{
  "model": "image classifier",
  "dataset": "coloured fractals of 300 iterated function systems on busy backdrops",
  "train_examples": 195000,
  "image_size": 24,
  "crop_scale_min": 0.8,
  "horizontal_flip": false,
  "color_jitter": 0.2,
  "targets": ["system"],
  "num_classes": 300,
  "arch": "gmlp",
  "norm": "layernorm",
  "mlp_ratio": 4,
  "layer_scale_init": 0.1,
  "drop_path": 0.05,
  "patch_size": [2, 2],
  "layers": 6,
  "width": 256,
  "loss": "cross_entropy",
  "residual_init": "none",
  "optimizer": "soap",
  "beta2": 0.99,
  "lr": 0.0012,
  "beta1": 0.95,
  "shampoo_beta": 0.99,
  "eps": 1e-08,
  "precondition_frequency": 25,
  "max_precond_dim": 512,
  "one_sided": false,
  "adamw_lr_other_params": 0.00099,
  "grad_clip": 1.0,
  "steps": 11000,
  "batch_size": 64,
  "epochs": 3.6,
  "lr_schedule": "cosine",
  "final_lr_fraction": 0.1,
  "warmup_steps": 1100,
  "weight_decay": 0.1,
  "adamw_weight_decay_other_params": 0.05
}
Rows from block 3 of a small image classifier, named by matrix and row number. Rows with one number belong to one neuron. Each number is 128 + 24 x the weight over its row's rms, rounded and kept within 0 to 255. All counts start at 0. After the name is the row's rms in percent of the matrix's.
After each neuron's rows are labels from the 100 images, of 14976, where the neuron reaches its largest size: "top examples" is what is common among them. Only what is clearly more common there than usual is listed. The data: coloured fractals of 300 iterated function systems on busy backdrops. In brackets: how many of the 100.
# u: gMLP up (value half) (model.blocks.3.mixer.u.weight, 512x256), inputs 0-127
# v: gMLP up (gate half) (model.blocks.3.mixer.v.weight, 512x256), inputs 0-127
# out: gMLP down (model.blocks.3.mixer.out.weight, 256x512, transposed), outputs 0-127

u.180 102 [139 118 119 116 114 156 130 130 125 153 192 113 140 131  98 154  62 128 162 138 110 125 103 115 120 139  91 112 103 119 134 159 122 182 107 103 129  85 100 134 126 115 149 115 107 147  83 115 123 148 126 157 137 112 151 146 148 126 135 166 101 133 150 119 138  86 112  76 111 140 133 185  77 135 175 108  93  78 105 117 114 144 146  89 102 146 150 117 157 145 124 163 147 146 145 142 126 110 119 104  98 118 105 125 101 132 121 114 114 111 155  96 126 111 104 155 126  88 127 163 138 154 143 136 149 169 131 128]
v.180 106 [156 116 139 136 143  92 156 138 148 151 112 159 154  99 116 145  95 174 170 131 117 134 112 151 110  96 129  59 109 176 145 124 115 143 109 108 136 113 117 120 147 143 147 105  91 138 121 130 124  98  82 127 120 106 122  99 112 145 148 127 135 117 117 129  93 123 103 130 103 120 132 114 113 120 122 148 113 145 127 124  84 110 130 172 157 132 130  98 133  92 129 110 143 116 130 129 141 122 109 136 178 148 109 163 160 126 101 116 117 116 127  86 130 135 121 160 118  52  82 134 123 115 137 122 122 147 106  98]
out.180 093 [107 163 145 112 178 139 110 118 109 109 129 120 112 108 136 146 129 140 162 147 133 171 111 179 119  60 125 102 119 120 127 138 139 153 139 113 184 152 160 102 141 167  96 102 158 109  83 113 145 121 115 129 110 138 116 133 119 113 137 108 120  90 146 104 104 156 112 164 110 126  84 166 125 148  94 164 147 114 127 146 153 137 133 154 147 132 103 123 149 130 112  78  95 113 185 120  98 148  81  76 126 121 105 125 136 128 131 152  78 118 126 224 124  75 140 122 137 179 123 115 136 114 150 115  98 123  96 134]
top examples: grey (61)

u.165 099 [143 140  97 120 114 122 142 134 151 139 113 166  95 104 168 158 127 177 146 124 141 149 122 123 134 133 139  86 128 117 156  93 168  98  99 103 183 158 101  97 175 117  99 117 159 110 156 115  99 144 115 108 111  99 109 104 144 123 140 113 130 178 165 150 148 111 112 129 142 113 128 144  84 123 137 125 140 160 105 143 121 130 135 102 126 160 124 132 137  95 171 138 162 109 121  98  98 118 159 123 114 108 116 111 123 131  99 170 115 157 130  85 114 119 132 141 145 138 136 150 147 148 119 110 121  91  92 118]
v.165 100 [122 132 149 100 141 122 115 177 141 194 102 120 161 116 136  72 128 142 124 124  81 135 143 111 141 118 146 138 134  98 121 127 140 101 175 126 115 112 142 112 177 146 131 134  86 145 122 121 103 137 147  88 107 141 146 140 145 137 145 140 116 140 139 165 108 126 139 141 134 141 113 111  92 150 132  86 147 117 131 138 145 109  94 106 108 129 112 139 135 154 166 148 161  85 166 112 167 114 137 131 163 119 119  67 104  94  74 131  96 178  86 114 100 162 152 126 114 157 169 109 107  95 134 149  81 116 128 117]
out.165 104 [122 121 137 109 123 114 113 133  89 144 129 129 151 107 119 105 121  72 154 129 124 105 122 113 139 117 122 139 123 140 156 152 108 107 156 128  94 141 100 130 125 151  85 119 112 143 139 136 140 217 132 122 143 139 156 163 133 125 160 153 137 129 117 121 132 139 125 142 112  99 139 131 130 150 122  95 140 137  87 111 160 106 122 124 151 106 121 144 145 116 140  92 114 170  99 149 113 127 169 118 134 122 131  89 150 121 130 100 118 171 144 129 100 132 161 124 110 155 128 140 125  90 153 143 158 173  96 155]
top examples: sparse (81)

u.24 092 [ 87 105 116 129 110  90 131 122 131 173 130 136 183 124 127 141 148 124 137 106 105 153  76 117 136  94 147  92 128 122 141 112 127  93 117  83 133 132 144 119 154 116 100 137 119  97  89 116  89 147  88 145 127 101 118 101 101 165 154 139 104 124 135 141 104 124 113 130 112 131 126 141 129 147 134  96 182 119 118 149 165  97 168 134 150 168 119 122 129 149 117 155 123 169  79 122 146 121 119 109 101 141 135 141 160 136 110 121 147 102 104 110 117 106 139 112 128 130 173 147 160 148 113 108 124 137 131 121]
v.24 097 [110 160 153 118  87 147 115 122 131 139 133  99 154  88 101 118 144 127 155 115 129 116  98 134 127 111 141 150 133 143 116 136 109 114 113 105 110 109 179 156 138 136 108 141 156 169 130 131 140 125 127 136 156 120 131 118 137 146 127 142  92  91  73 132  92 118 136 120 117 112 152 124  96 152  84 132 131 101 122 181 152 124 138 100 124 138 108 143 154 125 132 161 141  96 135  82  86  96 144  94 101  92 135 128 127 121 104 122  70 117  88 111 138 123 120 135 103 148  92 169 149 124 110 167 124 132  87  99]
out.24 096 [118 118 114 132 149 154 127  97  74  89 104 106 100 124 100  97 134 111 134 153 163 151 101 103 143 100  90  85 164  93  91 116 154 146 110 151 112 122  88 140 115 107 120 120 102 147 158 130 141 148 128 113 144 123 129 108 123 112 137 142 141 103 138 128 134 125 119 131 165 152 121 133 113 128 136 148 142 140 104 137 101 144 114 108 132 132 189 135 173 141 162 126 127 108 103 120 144 136 199 148 131 121  94 104 145  90  71 101  95 138 147  95 146 120 122 135 137 119 110  96 122 118 136 104 104 118 116 129]
top examples: sparse (61)

u.459 094 [161 171 124 128 120 119 110 104 138 106 132 160 142 147 110 151 126 128 121  98 122 110 133 103 130  99 102 156 176 110 150 136 137  89 164 137 144 137 150 150  87 104 151  93 115 112 154 142 103 144 142  88 148 107 115 126 129 118 143 158 124 165 177  89 127 113 113 126 127 100 129 131 106 156 144 147 149 121 112 111 143  97 126 157 176  95 111  99 187 176 115 113 113 107 106 160 147 107 117 103 134 129 107 122 117 105 131 131 138 157 124 129 127 132 100  88 109  85 173 147 145 153  75  84 120 117 135 134]
v.459 082 [117 134  88 151 134 124 101 119 159 184 129 104 137 104 164 100 138 125 140 124 140 149 126 149 117 131 141  97  76 117 152 121 158 169 113 182 122 111 117 146 106 140 122 121 100 145 131 145 167 100 137 108  66 107 101  87 153 131 125 147 175 107 111 124 157 160 157 134 141 137 158 131 173 145 149 175 107 125 109 160 119 154 142 125  85 113 150 147 111 146 152 106 126 144 136  92 132 126 145  87 132 140 120 127  93 123 132  78 103 132 111 110 121 119 135 125 157 124 109 123 104  89 140 108 115 154 128 128]
out.459 091 [ 98 114 124 118 134 140 128 142 122 104 127 121 136  96 112 149 123 185 147 142 133 116 143 145 166 127 142 121 122 139 132  81  99 180 107 132 114 152 130 129 128 119 124  95 123 140  91 135 131 108 104 151 125 115 126 110 139 114 138  97 151 120 166 176 105 154  97  85 125 128  87 145 146 125  94 105  92 128 117 102  99 138 102 116 158 209 148 125 148 115 165 142 123 137 168 135 134 119 129 174 113  91 149  95 154 119 140 114  76 116 131 126 102 108 116 168 107 139 133 136  97 152 144 130 133 165  83 135]
top examples: grey (77); dense (26)

u.150 095 [131 151 147 126 104 125 125 137 124 123 161 109 166 159  91 146 144 110 158 144 106 107 146 130 124 136 157 147  96 105 144 120 114 131 178 113 138 141 128 140  82 114 162 121 152 122 130 148  54 127 131 164 127 127 150 124 125 136 115 112 159 135 120 162 122 140 120 135  97 107 160 113 157 188 124  62 115 163 144 116 162 154 176 105 123 123 112 142 134 137 129 170 171 122 137 142 114 127 119 132 137 115  99 119 135 148 125 112 137 117 136 143 119 139 127 147  93 157 162 147 132 114 129  72 185 121 127 101]
v.150 095 [154 138 102 114 118  90 116 133 126 102 115 101 126 101 114 109 107 130 160 158 114 172 118 119 146 115 115 107 107 132 127 150 133 186  99 125 117 115 120 162  96 100 108 164 176 139 124 141 164 176 101 170 125 138 121 151 118 165 105 160 115 143 141 126 140 143  85 194 109 167 120 105 162 135 146 140 170 112 127 145  81 150 133 156 132 108 123 155 133 147 131 165 126 115 132 100 165 120 125 176 154 147 135 128 106 139 100 106 107  84 116 147 125 111 107 137 135 134  99 139 106 142 107 115 131 134 151 146]
out.150 092 [145 147  85 108 140  92 127 120 128 106 137 120 131 127 105 162 124 164 142 114 120 139 125 139 120 119  93 103 124 151 146 105 124 114 138 145 110 119 158 169 113 116  64 108  90 140 103 115 194 104 119 140 121 115 177 156 126 138 128 142 146 122  88 128  89 151 125 152 137 152 117 145 144 120 136 166 172 155 175 156  96 101 134 142 114 127 138 104 143 105 112 117 158 122 138 133 121 145 134  61 137 148 148 127 141 119 167 135 102  99 109 108 102 143 100 169 158 119 113  75  82 111 166 105 102 118 100 136]
top examples: grey (60)

u.13 103 [165 171 118 137 127 146 142 157 148 118 184 163 104 118 123 132 113  85 113 121  80 120 124 152 108 155 173 163 139 132 165 114 104 167 164 144 115 132 103 138  98 168 126 128 174 148 126 150 129 121 138 154 105 163 121 140 171 114  91 101 124 131 166  98 103 127 136 126 156 152 128 149 159 106 173 137 153  85 142 140  98 114  89 128 139 124 137  83 165 125  77  93 150 144 109 129 133 155 151 174 155 140 146 168 132 141 167 104 137 109 107  93 121 114 123 139 124 118 133 146 127 144 141 127 123 187 134 109]
v.13 108 [146 146 139 133 101 191 142 114 153 118 157 108 126 141 137 164 133 118 106 107  71 145 111 103 119 113 122 141 123 132 137 164 133 181 109 160 113 131 129 117 153 118 136 102 152 116 149 114 117 139 128 150 112 107 126 135 143 139 137 139 133 140 131 119 170  94 120  92  94 124 167 136 192 156 131 117 171 119 143 122  86 140 102 134 111 149 146 107 154 120 139 149 132 153 136 120 128 121 157 170 152 114 135 149 162 153 181 120 119 184 144 116  72 115 120 143 139 117 104  93 187  99 118 129 103 123 112 122]
out.13 101 [ 85 142 159 128 144 122 136 155 125 143  91 122  92 143 127 122 153 136 103 104 140 152 130 110 128 121 128  98 140 133 133 124 125 182 107 117 149 114 125 136 144 109 119 164 117 102 154 136 146 102 148 126 111 157 141 121 176  92 147 138 117 123 122 136 163 149 117 120 118 117 111 186 104 145  62 106  79 110 119 123 161 171 162 112 143 116 112 104 139 140 170 151 104 149 138 122 102 130 127 123 165 100 126 150 130 126 138 160 141 136 145 152 125  93 125 166 120 125 113 151 188 119 106  96 133 142  89 125]
top examples: dense (59)

u.137 103 [123 125 121 118 166 153  98 149 157 143 113 125  80 103 155 136 110 134 144  94 142  98 107  98 119 132  84 143 123 107 157 153 162 166 138 112 122 140 113 149 129 114 127 122 166 161  95 136 125 121 144 168 131 128 140 100 160 168 134 137 120 142 122 128 170 164  95 104 118 134 158 108 121 162 108 139 151 108 173 142  99 117 138 118 140  94 128 129 108 136 136 120 138 102  63 173 134 146 134 125 104 148 104 155 136 122  99 193 135 106 141  88 125 128 130 157 110 121 148 100 124 151 123 149 124 125 120 155]
v.137 112 [107  77 116 101 137 112 131  86 127 140 135 141 136 160 110 137 110 136 119 130 142 119  55  87 142 113 104 185 114 123 111 107 165 153 138 105 119 132 163 165 109 102 184 158 104 146 127 100 105 108 140 108 121 148 116 138 115 158  99 150 130 113 140 141 118 107 142  86 114 122 107  98 137 142 140 128 117 145 134 101 127 151 138 133  90 144 150  85 186 124 182 169 108 127 148 143 155 140 145 159 142 128 149 135 113 108 145 128  97 119 149 109  72 134 119 172 139 142  83 143 140 146 128 102 134 144 114  97]
out.137 112 [136 119 157 158 124 164 113 147  96 122 122 152 140 125  94 155  70 121  94 175 125 117 130 126 112  94 145 148 109 149  98 123 125 107  73 104 111 121  79 136 139 137 176 129 132 149 131 108 151 142 127  94 106 149 141 160 130 115 155 136 151 130 114 139 102 105 122 128 174 112 122 134 176  95  79  82  83 153 127 168 171 117 144 139 147 172 110 122 174 128 131 151  78 147 155 138 161 115 114 134 131 135 148 130 109 106 156 106  98 118 124 138 142 143 152 132  95 130 113 121 191  84 127 118 135 186 149 134]
top examples: dense (26)

u.256 091 [140 104 146 128 104 117 102 153 121 160 162 149 125 122 135  84  94 147 106  85 136  94 153 125 163 139  61 139 159 171 169  97 158 154  98 158 163 133 116 137 144 148 118 158 153 113 159 139 133 139 146 116 148 162 170 126 122 124 108 115  85 100 103  95 152 122 120 101 164 128 149  79 108 140 125 141 161 115 102 134 118 130 144  78 123 119 115 121 140  99 151  72 126 123 119  98 144 150 164  87 143  78 108  99 138 146 169  88 126 127 171 148  92  99 114 131 118 138 151 161 112 184 140 143  65 112 112 121]
v.256 097 [119 149 105 127 164  98 153 128 127 107 130 105 186 161 128 163 146 130 143 102 118 161 149  81  95 136 128 116 109 137 156 127 100  94 136 116 128  99 155 170 151  86 127 137 102 139 144 127 105 143 141 118 128 111 110 106 151 140 127 142 131 110 128 143  94 139 136 125 122 136 145 164 139 111 151 138 128  58 133 129 113 129 178 129 123 110 133 110 149 124 118 124 171 124 114 124 151 144 140 116 111 110 138 133 126 121 152 157 101 118 141 139 139 163 100  84 145 111 121  77 122 136 101 105 126 140 124 124]
out.256 084 [134 112 139  99  73 151 129 125 136 130 136 156 149 142 123 106 140 112 152 152 120 132 112 123 108 143 181 190 113 130  85 162 163 113 144 118 131 108 112 135 133 127 144 177 126  95 131  96 156 121 149  90 100  81  91 171 138 145 109  95 148 141 127 134 102  78 120 127 100 153 140 135 121 115 135  84 119 163 120 142 146 137 143 143 114 108 111 156 124 140 113 188 167 115 123 160  90  91  81 117 149 143 150 156 137 120 100 140 151 111 128 138 124 100 100 143 166 132 119 118  73 165  92 105 100 150 135 104]
top examples: sparse (99)

u.229 118 [130 157 103  84 142 179  71 128 146 122 163 147 111 124 111  92 122 120 114 142 113 111 155 126 106 100 160 129 130 118  80 106  98 117 155  94 140 154 142 106 102 112 140 114 129 110 176 126 118 122 129 124  93 159 139 122 113 146 132 139 134 122 109 142 161 126 118  86 125 117 127 119 150 108 156 125 160 132 114 105 157 117 118 113 136 124 142  96 105 154 156 135 136 145  83 107 151 166 125 137 137 140  91 105 146 112 107 134 132 115 122 131 135 109 122 126 136 159 138 122 153  95  98 191 145 172 160 135]
v.229 109 [116 164 161 130 113 136  99 132 131 124 130 126  59 166 118 157 106  97 124  99 133 135  88 157  96 135 154 136 114 128 139 160 152 145  91 113 110 139 120 129 110 164  86 108  97 118 148 151 131 140  77  94 108 100  94 119 161 101 143 185 134 120 109 140 121 123 131 118 128 134 122 174 146 133 192 131 108 148 137 136 104 145 115 143 179  58 161 118 123 152 141 129 123 173 121 204  94 162 115 115 138 138 125 136 141 138 133 124 149 110 126 120 131 174 124 121 110 116 110 135 140 151 136 112  98 133 152  93]
out.229 096 [115 149 135 157 155  94 126 139 107 131 126 165 114 124 139 181 171 130 121 102 124 107 105 164 152 134 130 178 166 137 144 174 123 151 117 158 110 122  49  99 145 125 119 127 144 148 117 160 131  84 144 140 141 126 123 147 113 114 119 159 113 132  87 127 133 115 102 140 114 145 114 144 163  97 138 123 114 128 113 111 175 121 155 145 122 107 126 114 160 120 128 123 151 143 159 147 129 143 112  91 143 117 120 159 132 156 127 101 156 158 117 101 128 149 124 152 149 103 156 132  90 168  99  84 156 135  91 142]
top examples: dense (50)

u.112 090 [152 126  91  85 160 140 106 110 104 125 113  83 149 141 141 141 129  55 157 101 103  94 111 139 125 153 118 153 159 134 153 151 123 123 173 145  83 110 111 140 111 144 123 133 115 100  60 112 141 159  99 101 158 133 120 137 118 136 125 145 108  87 103 155 122 139 129 124 128 139 103 129 123 125 138  99 132 119 180 138 153 118 117 104 165 138 105  92  86 126 144 168 139 162 127 131 108 138 100 101 144 179 128 145 136 173 121 184 109 113 125 175 108 148  94 144  76 151 133 122 125 109  99 132 168 141 131 116]
v.112 087 [176 130 148 179 106 167 156  95 109 143 143 133 164 111 117  98 117 106 139 157 167 104 143 107 117 120 151 130 122  93 127 143 158 125 106 115 139 121 137  99 153 110 111 108 140 141 122 135 123 107 128 123 120 182 118 137 104 140 115 156 122 131 150 152 112 153  93 102 134  91 128 109  93 156 163 144 117 101  86 160 121 137 123 139 133 167 156 100 165 131 121 136 140 109 104 143 144 163 104 132 142 147 121 130 133 123 164 141 130 119 156 110 118 155 150 110 146 100 132 109 107  89 115 175 110 138 192 114]
out.112 084 [152 128 141 146 100 106 135  86 116 139 146 133 153 111 136 144 164 170 128 197 133 140 135 169 124 134 153  93 138 129  93 130 141 149 127 168 142 130 148 141 127 141 200 153 152 133 168 127  91 142 128 123 151 130 181 179 117 148 103 144 145 158 118 121 103 114 131 108 125 119 110 134 116  88 138 112 131 122 111  99 133 137 137 118  83 122 168 127 169 137 123 146 109 125 125 130 163 154 123 144 127 163 166 114 121  83  75  70 171 136 129 113 115 102 159 119 137 127 152 111  89 121 151 158 157 131 160 105]
top examples: dense (25)

u.21 097 [140 151  82 129 142 139  82 150 172 148 156 136 130 105 117 121  77  99 139 151 123 114 139 109 118 128 142 140 101 124 123  90 130 101 122 134 144 106 152 130 148 110 122  96 122 151  88  98 129 131  76 137 152 145 135 120 158  88 118 141 143 106 133 162  81 142 145 137 142 126 115  95 104 105 144  90 137 139 160 130 137 130 127 115 164 164 122 118  85 125 146 128 148 150 109 114 118 119 114 104 142 150 144 156 110  82 138 125 106 137 140 120 138 135 106 105 162 130 115 137 113  97 128 115 151 149 108 141]
v.21 092 [ 94 112 132  85  91 153  98  85 137 141 183 122 182 130 123  71 131 123 111 141  95 174 126 114 149 105 124 163  77 144 127 141 154 116 105 144 154 105 129 143 133 100 131 136 120 162 116 124 131 159 111 141 143 112 119 115 151 112 146 148 155 121 107 133 154 137  78 114 128 125 145 139 123 167 132 110 142 105 133 147 141 117 121 145 135 118 122  93  90 140  96 107 147 144 124 100 123 128  72 108 118 151 135 113 111 148 113 123  92 128 135 132 128  89 169 165 155  93 142 116 123 140 131 120 114 143 129 116]
out.21 087 [126 126 130 129 108 124 128 125  85 109 137 123 142 123 107 168 139 131 131  99 106  84 100 155  98 191 107 120 109 138 116 148 139 193  80 119 136 118 137 164 106 118 111 141 107 135 136 130 114 122 139 157  94 147 162 150 138 160 123 106 129 143 126 137 132 109 133 133 138 144 132 148 124 129 145 197 129 115  90 134 131 116 101 101 125 127 133 103 134 150 116 127 118 146 101 152 141 121 110 146 151 122  91 175 114 137 123 118 161 147 169 143  87 137  95 129 136 117 115 140 127 101 107 131 189 142 151 122]
top examples: grey (91)

u.414 100 [122 106 132 143 150 119 171 118  98 124 144 136 119  97 135 142 114 109 175 109 111 104 113 119 124 124 103 126  86  92 140  86 112  96 131  87 120 149 150 154 120 120 107 135 138 127 123 127 168 124 134  91 131  91 121 186 165 121 150 127 131 137 145 151 132 160  83 152 173 109 115  75 147 164  81 111 118 124 125 130 113 109 104 109 137 138 162 151 137  95 107 119  95 114 107 143 114 134 125 186 152 154 132 119 109 165 127 153 111 151 120  91 166 118 150 130  97 161 137 114 144 104 120 130 105 133 126 153]
v.414 098 [131 120 146 125 126 150 162 112 137 140  94 179 126 147 132 113 120 133 134 126 109 188 147 145 123  91 128 112  74 124 127 131 153 118 168 108 150 135 133  93  78 116 126 127 159 152 149 109 108 143 158 111 150  96 115 100  79 107 108 149 111 133 128 112 104 135 133 141 142 113 109 143 156 118 176 104  91 137 108 120 162 146 123 110 156 103 169  87 104 141  94 138  93 123 108  97 146 127 123 131  80 119 124 152 127 122  91  99 176 125 111 167 172 120 108 122 109  94 140 132 161 145 157 123 114 168 102 141]
out.414 100 [145 145 119 112 129 130 106 125 133 148 118 134 175 115 120 136 159 143  77 117 108  96 138  93 114 130 123 163 125 114 113 140 101  88 148 134  79 158 117 109 140 168 107 132 134 114 116 129 122 160 141 137 141 112 135 131 133 119 116 100 124 132 131 112 169 101 119 114  97 150 132 125 121 120 181 122 153 119 150 112 134 170 124 153 113 120 126 108 120 145 150  96  90 160 129 119 136  89  95 144 117  73 126 149 105 108 169 162 164 106 119 106 127 127 114 164 197 124 115 111 121 136 135 154 129 154 128 140]
top examples: white (35); grey (31)

u.329 101 [ 87 115 152 106 111 168 102 143 139 160  98 173 115 140 118 184 135 154 101 118 162 102 142 109 120 111 122  93 127 167 157 107 110 114 122 140 111 113 159 174 145 173  98 136 129 126 130 113 158 136  94 154  99 146 139 128 117 120 132 144 145 149 149 154 118 177  97 123 129 139 122 164 176 129 157 129 137 188  83 139 149 102 162 127 163 115 121 132 176 128 131 103 147 166 143 144 161 106 126 146  84 155 123 104 147 152  97  94 123 129 102 106 164 109 100 132 165 172 152 127 120 137 109 126 118  92 119 127]
v.329 100 [ 94 123 135 157 142 118 169 149 133 151 135 134 145 172 171 162 105 159 175 139 104 120 141 151 120 100 128 146 148 158 134 126 130 117 146  80 157  69 126 162 149 156 120 133 133 130 154 140 124 101 151 155 146 153 128 101 125 136 157 140 152 151 125 118 132 118 120 117 144 126 151 138 121 138 134 103 152 156 116 128 150 136 131 186 141 156  56  96 120 115 108 176  86 128 138 110 131 132 110  86 128 142 113 136 164  86 125 142 104 124 143 163 157 143 152 136 154 153 123 149 148 155  75 151  92 109 104  88]
out.329 101 [127 143 138 147 153 110 132 131 154 129 150 105 126 151 110 105 115 117 145 107 154 175 136 120 136 117 162 111 138 116 119 101 156 133 100 130 124 131 154 111 166 111 137 103 155  77 129 120  71 123 114  79 156 138  86 130 124 139 138 133 123 121 120 126 146 134 138 126 147 136 119 110 100 102 100  98  64 104 164 144 118 135 139 131 132 112 108  79 134 134 118 150 108 112 121  73 135 148 124 134 137 148 167 139  82 103 134 142 157  90 117 123 110 181 179 160 133 107  67 147 143 141 132 136 110 154 149 141]
top examples: dense (36)

u.157 099 [185 120 154 126 120 134 126 157 144 131 151 136 113 168 148  91 139 107 116 126  97 130 129 142 113 128 182 146 159 120 163 166 131 115  99 127 103 124  84 125 119 110 122 146 139 148 112 146 150 156 112 109 104 133 129 160 109 122 144 134 155 162 109 144 135 135 156 139  79 169  99 125  92 152 137 119 107 135 131 106 146 151 151 118  96 134 152 115 114 130 111 117 117 134 161 143 131 121 111 138 142  98  94 123  99 160 141 147 143 121 127 122 120 170 180 127 124  76 139 115 107 113 174 142 126 135 151 111]
v.157 100 [119 114 148 129 125 130  95 139 146 133 101 134 105 109 136 173  77 100 145 166 103 104 148 145 159 111 162 137 128  98 157 179  95 119 136 126 115 193 190 121 138 106 154 115 142 143  84  78 135 101 129 112 138 103 155 159 162 124 166 134 136 137 141 131 104 114  79 123 120 119 117  95 175 100 131 162 124  57 105 104  95 114  89 128  93 131 128 169 147 171 160 148 142 145 112 118 104 124 118 162 117 163 143 145 125 100 111 148 102 111 130 126 158  91 129 119 107 144 113 123 127 126 152 133 135  98 134 157]
out.157 095 [ 91 141 129 136  95 151 117 107  91 119 157 151 127 176 140 134  77 171 114 124  81  99 109  98 149 139  83  94 108 115 152 119 154 120 122  91 138 138 114 131 163 168 116 101 115 139 160 141 125 134 116 169 129 135 122  55 122 168 127 137 130  90 108 135 134 142 153 125 113 148 175 133 141 141 118  91 115 117 147  81  81 151 105 117 136 141 118 122  99 130 127 144 138 152 147 101 189 120 116 154 173 169 185 107 177 123  96  89 133 124 162 157 147 103 121 104 135 137 154 102 126 126 155 100 114 116 135 123]
top examples: dense (36)

u.209 098 [155 141 116 125 141  97 131 122 112 137 150 117 120  98 118 127 142 137 119 144 151 127 142 151 133 100 125  97 156 129 122 123 153 145  94 122 158 132 137 108 118 128  96 125 112 112 137 127 128  86 165 135 134 104 104  75  89 106 123  89 150 164 166 130 172 106 131 121 106 134 137 117  79 165 139 134 154 127  96 134 130 135 161 159 150 115  99 106 125 121 135 144 165 145 122 117 143 115 167 106 150 137 120 133  48  96 121 160  83 142 147 105 130 110 132 117 116 112 102 134 124 126 149 120 139 122 164 139]
v.209 091 [121 133  90 152 109 119 106 123  91 103 142 122 125 165 122  88 140 106 151 105 126 142 121 106 128 117 112 112 124  98 135 166 139 178  93 152 171  99 102 129 120 122 100 152 143  91 161 143  92 143 185 119 189 123 120  85 109  91 127 126 122 154 126 141 166 119 111 122 122  97 133 110  85 143  90 120 163 153 134 128 121 107 124 185 171  87 134 121 119 110 125 121 158 164  72 122 125  91 183  99 116 142 141 121 134 123 140 163 150  85 128 103 108 103 129 128 138 126  93 138 127  95 159 128 154 125 161 132]
out.209 098 [110 163 111 145 161 123 131 128 135 144 120 149 149 110 118 127 134  93 141 100 130 144 116 123 140 139 128  99 128 123 136 148 137 119 104 138  99 141 130  77 133 131  89 193 188 128 139  92 121 110 132 136 129 119 138 131 193 150 133  92 136 134  99  89 116 149 113 140 151  96 115 145  92 103 130 126 164 131 124 114 149 118 144 118  98  91 111 154 129 126 163  86 136  98 120  90  87 183 117 126 156 162 131 130 177 114 135  82 193 159 120 158 111 137 149 167 138 143 130 150 138 110  93  91 137 102  71 124]
top examples: sparse (93)

u.387 088 [ 89 132 125 107 132 118  78 118 182 147  98 172 139 114 122 141 119 106 108 117 137 131 145  83 171 116 132 126 155 118  92 168 139 105 151 159 138 130 115 125 117 115 139 168 117  91 143 132 167  92 126 149 132 154 111 173 141 132 127 132 119 152 131 105  96 123 179 121 155 126 156  96 116  77 161 129 158 136 151 154 139 108 138 127 103 122 115 129 141  75 120 149 119  67 160 111 162 107 148 107  96 127 155 126 141 132 133 182 121 154 160 132 128 104 116 168 137 111  76 133 161 110 112 110  94 103 124 105]
v.387 090 [119  76 134 139 103 133 119  87 141 133 148 121 116 104 128 130  92 130 117 109 122  85 150 131 147 135 127 118 112  92 159 132 124 156 115 141 124 135 113 115 122  98 102 181 149 163 207 164  86 132 105 141  66  95 149 110 124 103 103 113 132 133 101 130 128 162 158 146 142 138 103 105 143 112 149  89 129 131 113 136 134 149 103 153 113 128 138  83 118 168 124 109 148 105 139 118 125  71 105 137 111 137 117 135 113 122 122 124 138 118 153 159  98  94 140 134 127 138 146 121 123 160 165 117 112 133  71 153]
out.387 088 [151 155 194 122 140 119 127 134 101 108 171 133 142  97 119  99 107 139  81 157 121  86 127 131 135 151 134 153 122 134 118 110  96 183 112 119  86 176 114 118 153 135 106 106 144 124 136 105 118 139  88 125 114 104 134  70 113  60 116 136 118 134 136 128 157 116 133 118 104 138 132 132 134 144 107 119 109 124 154 114 163 118  86 140 135 115  74 117 136 156 103  89 154 130 123 133 100 146 162 129 133 139 103 111 132 126 108  77 132  95 132 167 144  85 132  73 109 109 152 156 105 132 136 123 107 141 114 131]
top examples: grey (27)

u.408 114 [144 167 138 126 112 158 154 150 157 122 152 141 167  88 109 103 122 133 184 129 163 131 113 173 136 145 144 148 146  93 110 134  71 106 149 140 126 124 159 157 121 104 139 204 115 110  97  87 146 140 125 144 162 130 119 121 129 150 144  88 122 107 153 117  77 134 129 115 186 122 159 134 108  99 107 111 143 104 155 120 119 109 164 148 123 184 133 111 119 131 108 138 131 110 159 114  75 139 117  86 121 123 117 152 114  99 119 132 161 130 113 160 146 140 150 118 114 124 108 114  96  98 109 125  94 100 117 155]
v.408 099 [118  92  75 180 105 146 117 142 120  91 131 157 144 141 129 123 108 104 107 110  92 112 162 128 155 115 186 115 118 115 143 110 138 128 124 130 146 150  81 175 108 100 128 123 157 113 137  98 124 138 108 138 142 117  56 140 113 114 124 145 106 128 122 112 123 130 119 164 124 123 156 136 141  99 129 175 101 119 135 117 110 176 147 146 158 128  77 121 151 121 124 102 164 120 110  85 125 129 110 136 105 156 134 131 155 111 113 125 119 126  80 102  93 121 112 167 100  72  74 164  93 140 106 129 138 130 156 154]
out.408 122 [105  65  90 130 120  96 105 152  87 117 157 158 151  67 124 124 129 112  77 148 135 120 161 100 132  88 158 127 133 129  98 140  96 137 130 138 122 107 125 132  97 133 163 142 127 131 125 120 146 110 148 149 171 124 153 118 113 126 116 130 153 100 100 161 170 115 147 111 117 100 137 147 147 153 137 173 152 122 157 171 145 137 115 125 175 140  72 144 145 118 137  85 121 150 120 118 109 124 119 170 129 133  95 145 121 128 144 115 141 123 120  94  78 168 145 142 140 157 131 128 153 173 129 113 121 149 162 128]
top examples: white (30)